config = dict(
    pixel_unshuffle=2,
    orthogonalizer='newton_schulz_5',
    adamw_weight_decay_other_params=0,
)
Rows from block 11 of a small image inpainting model, named by matrix and row number. Rows with one number belong to one channel. Each number is 500 + 40 x the weight over its row's rms, rounded and kept within 0 to 999. All counts start at 0. Numbers have three digits each.
Before each channel's rows are labels from the 100 images, of 14848, where the channel reaches its highest value: "top examples" is what is common among them. Only what is clearly more common there than usual is listed. The data: rendered made-up planets. In brackets: how many of the 100, against the usual share in percent.
# convs0: first 3x3 conv (model.decb.1.1.convs.0.weight, 128x128x3x3, each kernel summed), inputs 64-127
# convs1: second 3x3 conv (model.decb.1.1.convs.1.weight, 128x128x3x3, transposed, each kernel summed), outputs 64-127

top examples: rings (70 vs 33.7); cracked ice world (41 vs 14.1)
convs0.88:457560517528511514465531460569520480527494489496671492558533491510514495514463581509500552411522519583513499503525564466501516474434488522458468501496502536529499468440498455527570495500538448
convs1.88:449467529498509510510505541491557489493468495456547549529513454445589464501485455502486480547511549497444518434388492528435516554550504486552574570512481440548478467466516485467441468554520472

top examples: rings (100 vs 33.7)
convs0.17:515523466452508503480468505502474544347438467537475495531514546494525444508579451411409441505499499493470446511499540476415491495506484409497532502537438406499515472488415419501524480422433526
convs1.17:572529558478473478500530515453542508477456511450545559485516560443554529371481455520510478479453491445516543502554458526535503530419554537493520452442524480534495495519531483496442511579526557

top examples: polar caps (58 vs 26.6)
convs0.38:502529495456556575512551455483478545508475509526492531511493475510498501518516525455446516485511502468478502431461374489490568513505545517533488466542500468509503497514486464475454413504468467
convs1.38:496523516513470455480468553420464489419550583513512477559521517463367543518535504565441418539464518549482475524540526534522506535487459557507476541458514538512473525513515493549529489601496464

top examples: cracked ice world (40 vs 14.1)
convs0.6:632538550511477430515524510502509565481477540515564460454456531490552466514543487460483466517461475500536527551482481432428582487483487480517440421433477554494531540486527533494483480506479517
convs1.6:488538489468522423439474454480464513457563526476420515509529517474465552504535494517513505460501503538481525558520476511527412510520472443509490540419528451458429488523475476434561504537479485

top examples: cracked ice world (37 vs 14.1)
convs0.23:445467473559496584500476475494544421515451469505566473460457523473490506464476512452498526460533493463542504453510591496477430427510544514547492554473502446492485495481454476464541479501500460
convs1.23:482456513526456506439465529452463544566527434543520440513536492505522480518499486510467477574544504511477479545556523466496556549546460490529517420494508485545438467518458528533464521444496493

top examples: banded gas giant (57 vs 14.4)
convs0.127:583517514535501557504479540526550492545432498455514484449512486502490455511497542525546505458484533531532537472486498393510502491472458502507451437470497481539475324466522507541506450507523497
convs1.127:547522533488559594490588487424485465528498460556506510506515493502491593451452491446524513462498500529540494487508517557461604456581505476491507490552495494567560568497448457517496518481532461

top examples: rings (76 vs 33.7); glowing rim (65 vs 40.1)
convs0.18:458537540480482541456454527502493522469459540474497483527513490500416514482544513498508421562510576470371484572510515477552524509442499438453553499513445480557491473491482474492495463511498477
convs1.18:459571471494550467528491481507468467597513476474500601508508421500516434554395419512566535495535523519468438425527475495451513498540491545523479509515491405572473473479489499527508507549524493

top examples: polar caps (74 vs 26.6); cracked ice world (38 vs 14.1); lava world (36 vs 14.7)
convs0.125:540428468472526501555499532564511513440556570493499564529520576535513498522541475491514483508495463590560513494481445532498536566559463514499458509421511446492643503460486564414542461496501487
convs1.125:471491527533519487566569507487493528528478486498524502455527434515479518524530453418493466507481489490584506546580544504473417515447493464531541491537496515585466552558544475606527521537519429

top examples: rings (97 vs 33.7)
convs0.27:519524494499489459511521477484491536505477542448551491484489479450482423510494504449504501530524441473516495516547524540470529481487497481525526501505509517533521453494456477524479465499494183
convs1.27:479509502486469481517501570505523474497457513502550494514484506465497467477476521449464472581542534541512508480464580429464456462467538547575516511442603468543511495518507500440492440521541597

top examples: rings (84 vs 33.7)
convs0.120:376495521446495542495513545483506512518553490534577520499505513523498559422448553518519544494499436498443500445528523497548561468489459446517513475435526576509443500371464498484521513532487488
convs1.120:481465494549522498480486448489434457520502451522456456479515426508527479498484416451491571469505476544560481448423521472461483518492508522538575468480601451562512507536476555530507566534533469

top examples: polar caps (69 vs 26.6); lava world (45 vs 14.7)
convs0.81:482532525433461431474473539483508492425463451477491485544506479519398451481534464512500461501526532457473536525473474462410593468498436507490438445519535486512479384455534516495472502471504472
convs1.81:513580488496519494474470585528434566550625507517525535457484429482491501563500588474491526516510491477510490552512539438468484541563480533470494445498454541533500564544399543475464522556516463

top examples: cracked ice world (90 vs 14.1); full (78 vs 25.3)
convs0.25:499494492515498512496508511507519492484508498516929495514511500493501497491490518498507502517510488512481513503498490505509489495507504513489499519494491494504499497505498500491516498496490498
convs1.25:511522483511478482486481426477431487457513509510449532505495536456510462581520533542474480451442541479533549500597497491549516552508500561457433464505563584406507579451458469541499447506525501

top examples: rings (66 vs 33.7)
convs0.79:560508517475461489504480512453485511509506498490497505469485524403504459495527519513489492486498514488499453508514508477464508466505524465510534505492500525516506491508515472507478506496480129
convs1.79:549562453553524508486542505440521477532529490488448534503460483471486545583507502485542464548530585467582436500444491533512531505472411460487551506501493540484513476519503557474536519470553475

top examples: polar caps (54 vs 26.6)
convs0.65:511530495479530512484460541458543498468424535481509541460505415512444507453506507495546477406499495484461509516516422546541508522536511449572524428446503483456465600470470517456504495497522520
convs1.65:524470519529463542518448481527427561431488447533495529511495471569442512458572566441486471544521509510507547453477555494460502531522461489436540483504493416504508494437545473463503552466483548

top examples: polar caps (58 vs 26.6)
convs0.37:504522478500472510497401426529489556452449493547481468493499466500487507439489457420451470459500519500546488501498458522478480448481540479448491459540402328503549495519492404501414481492415466
convs1.37:448530465471516485502518548481540504393513527503487460514430503457543545465540440514491565538526511482541506494534528477451519483485510529542454565436504491546489578495459565486601505558525443

top examples: rings (93 vs 33.7); crescent (58 vs 24.5)
convs0.117:499548489541527473515471522556465504488487489484506480508541481500462452515509509544453546441507503546536518510517526476483527500470472506469408435532462485532446444494541457522515439499490465
convs1.117:482482473478522482546497478503513500512482542446482490479480478495448521503533446499413476576455516481494540573470545481557473533537484488405466530526482460506468523481493485471504479521541501

top examples: cracked ice world (32 vs 14.1)
convs0.34:524502567529488509498534485516434540557471489540469483529494464508443472498450536515493512481513511550453506498513354517483535509535514573597440513465467486526468513448511508507516450475442516
convs1.34:463507484493413524454549482503396555540501462548546492551559469506503505461537488567516508489505524435403528478435498521467489455553535449401539561577511515498550513528532509459498490422530519

top examples: rings (100 vs 33.7)
convs0.95:530561555584490538412472466484477492519463466499499416521523509479490445454375503433473494462489528421504491430493525490566523507441427459464465511455445522484470490450389535524493483494477457
convs1.95:514447491456543508520436517631532500510526502495505543503493524516431589477539492505505534476516473561483530488526446539482487459506562587520456471462460453445525550456511502542523442528541549

top examples: rings (77 vs 33.7); banded gas giant (39 vs 14.4)
convs0.80:619523525501458560480477502487472507508407523521503458547552440523520463528508501514475469512460496523561502486496487396508511528455504496499444400474509516502497378527506504554419480467494471
convs1.80:502442496502563519499450482446534506520579513499503521405456539395517465570529557483443547485486467493426498472532619480468553458445465518530519472528555546491506576520542498504544550451559508

top examples: rings (100 vs 33.7)
convs0.108:593468445497497524588541514453511446541521508535542477448563477506473470520518476516501500509451516499545483505517506431455514482431535478394497510527475565484530493471572462565471473546491478
convs1.108:506528500621459526472523581529496529437476583581480506536478514526503488470509560468475469451543468550473484525495472546503546518521534540554493469449570504536408519465409530486429497540527498

top examples: rings (100 vs 33.7)
convs0.124:601467491488522511506510459535505492490467487471515465504472500488515462494511531453456414434483489460514501469492486502498504498472521467412449405506471497443519534523499502491471465525494455
convs1.124:482463476585503483535557605525511508563463576542513474508509478514583469445476496514439541566550513507523456508485454459522483469497466432476561534509533479531475486444468498555447525498586492

top examples: cracked ice world (61 vs 14.1); full (58 vs 25.3); banded gas giant (35 vs 14.4)
convs0.36:580508507480464475486567492490495529533481478535545511539484462487568485463516513506460475463527488420443497528242515501490549509494456463496454501521496498497500532489507507608482476515483493
convs1.36:572514458534473536501521561478478467512512493530580457537555511538520559472495591514529541556561482538482462454552481459548464472409491480547451528480504542536508426463555544460503511507462513

top examples: rings (91 vs 33.7); cracked ice world (32 vs 14.1)
convs0.11:478454497473461539493503454538504478402454495554491451488535522529524485510468472469519443512582482404500501453520515446422481491517393491448498537498480332535502494511405500510472491519454505
convs1.11:481517476421531462597525496460514495490498544534514507471470470476483560478486451543521471524484493500411493528478496506420521508514507487484457459514567499454485492420548546470547528477475463

top examples: cracked ice world (72 vs 14.1); full (52 vs 25.3)
convs0.42:565464481469506508473451468511520479481486510483399452581554497460480467561488545474603514505509469496433510509492459521506416528541468464545427494512493517513489480564516516472494514452532470
convs1.42:470489454550425470465466477503539515466577466484482505462508428527547494481482474503544459447579425560497569480472493522491546488463485483487541498457495526437477444527512544512491542433540565

top examples: cracked ice world (41 vs 14.1)
convs0.77:465477495479444495461482480489426451468475506548563477474551520513465467533455484447524501539537484466365481505519550532484537458467468479485566502473505517529465401551522519482451550562508446
convs1.77:483504516557457490563548526458515505500560469451552502491488486458481578561530535457423449543477524513491557470506502517473488509487445572502435523461522444512469470517460522526510493517485486

top examples: cracked ice world (88 vs 14.1); full (74 vs 25.3)
convs0.4:490361512485486591510476454559446496511541491504545496518530473477473510498414478501614500505509530486426502502463498495524466561539484456494500541486522532521501515454499553489510471488519458
convs1.4:435505518527541500452474488526494486474458376464605514478508475455558493434508569533478422464551507498461524488489514514483523432533504548517606583455463429489460384514553493455460483457534507

top examples: banded gas giant (69 vs 14.4)
convs0.52:590484514488521505518543529473494496526452531507467506527443542540492503527487501476555492491480536514436508439489541424483536505430510535461496427387454500490484447473521506541524486525513512
convs1.52:506558541560537500514489475442582503488498480520513447478492521496442412482513491501538543418515495530562476517490518514498495453540488527466458606503537514568479440513496421490482472580444545

top examples: rings (85 vs 33.7); crescent (53 vs 24.5)
convs0.13:551503518501466461479514498510490518477527492500503510493500531408549484487554466495497523536497513527493497513474547494463532482532482510509505496540472475557491478525472518490526532546488156
convs1.13:535498446497513496499532526445527565500491453438464491498475484523399587533458533482583472493542548460586406489544494519504484539484503450554555483515487566489514499487488485459526500458511494

top examples: rings (89 vs 33.7); cracked ice world (57 vs 14.1)
convs0.35:538533471499495459519484520490467513504502519471475517490510534542526537466463409519507507530472513476515436495422520502526571461554501492487487509474506504448496460452503462620516486526504534
convs1.35:492492475560543522547552491487522532483502528475527482518484472567463495489528551552471496409533520520503450604590503507515477525508495486531494437505512512596561560475421547441455484540496530

top examples: cracked ice world (33 vs 14.1)
convs0.92:577497469445454440506454472481522484543492523501540539467498512485515501522515443439510457519532541504484509465493577551451466464482443578537511499494435450488561531475520459513480495434454515
convs1.92:530565514571476503501457505446498518419492462482538474489453497530518498435549508574531441505563501513477573470537511493500495558525527514531519392469512428532473455501503506489587475587505431

top examples: cracked ice world (42 vs 14.1)
convs0.44:513505427422548555484513491532507455409407487529480464467468441545488470465520529440510449528510496473527482488497604511528455560487453461550540534524517433531518467524471447471531461511518481
convs1.44:456486569554472478472517530459524489500506517591543524515499549486487554539505493448516441546476472583476533501502467514501544518474581575499479428503527554423487467486387508522484505539512433

top examples: rings (94 vs 33.7)
convs0.99:554566485506503503518414467483430517468429520466514479472533517468503491461498533586406465444523493515493476481496474502470516478478487553407454498498403557514528437519492427505509448472492525
convs1.99:499514462494484457497460449526540431533492452453414487475509489501512449477494478415521552431511499496468502496508454466506452512530509499539484536485478441522500545511464495464543512432526507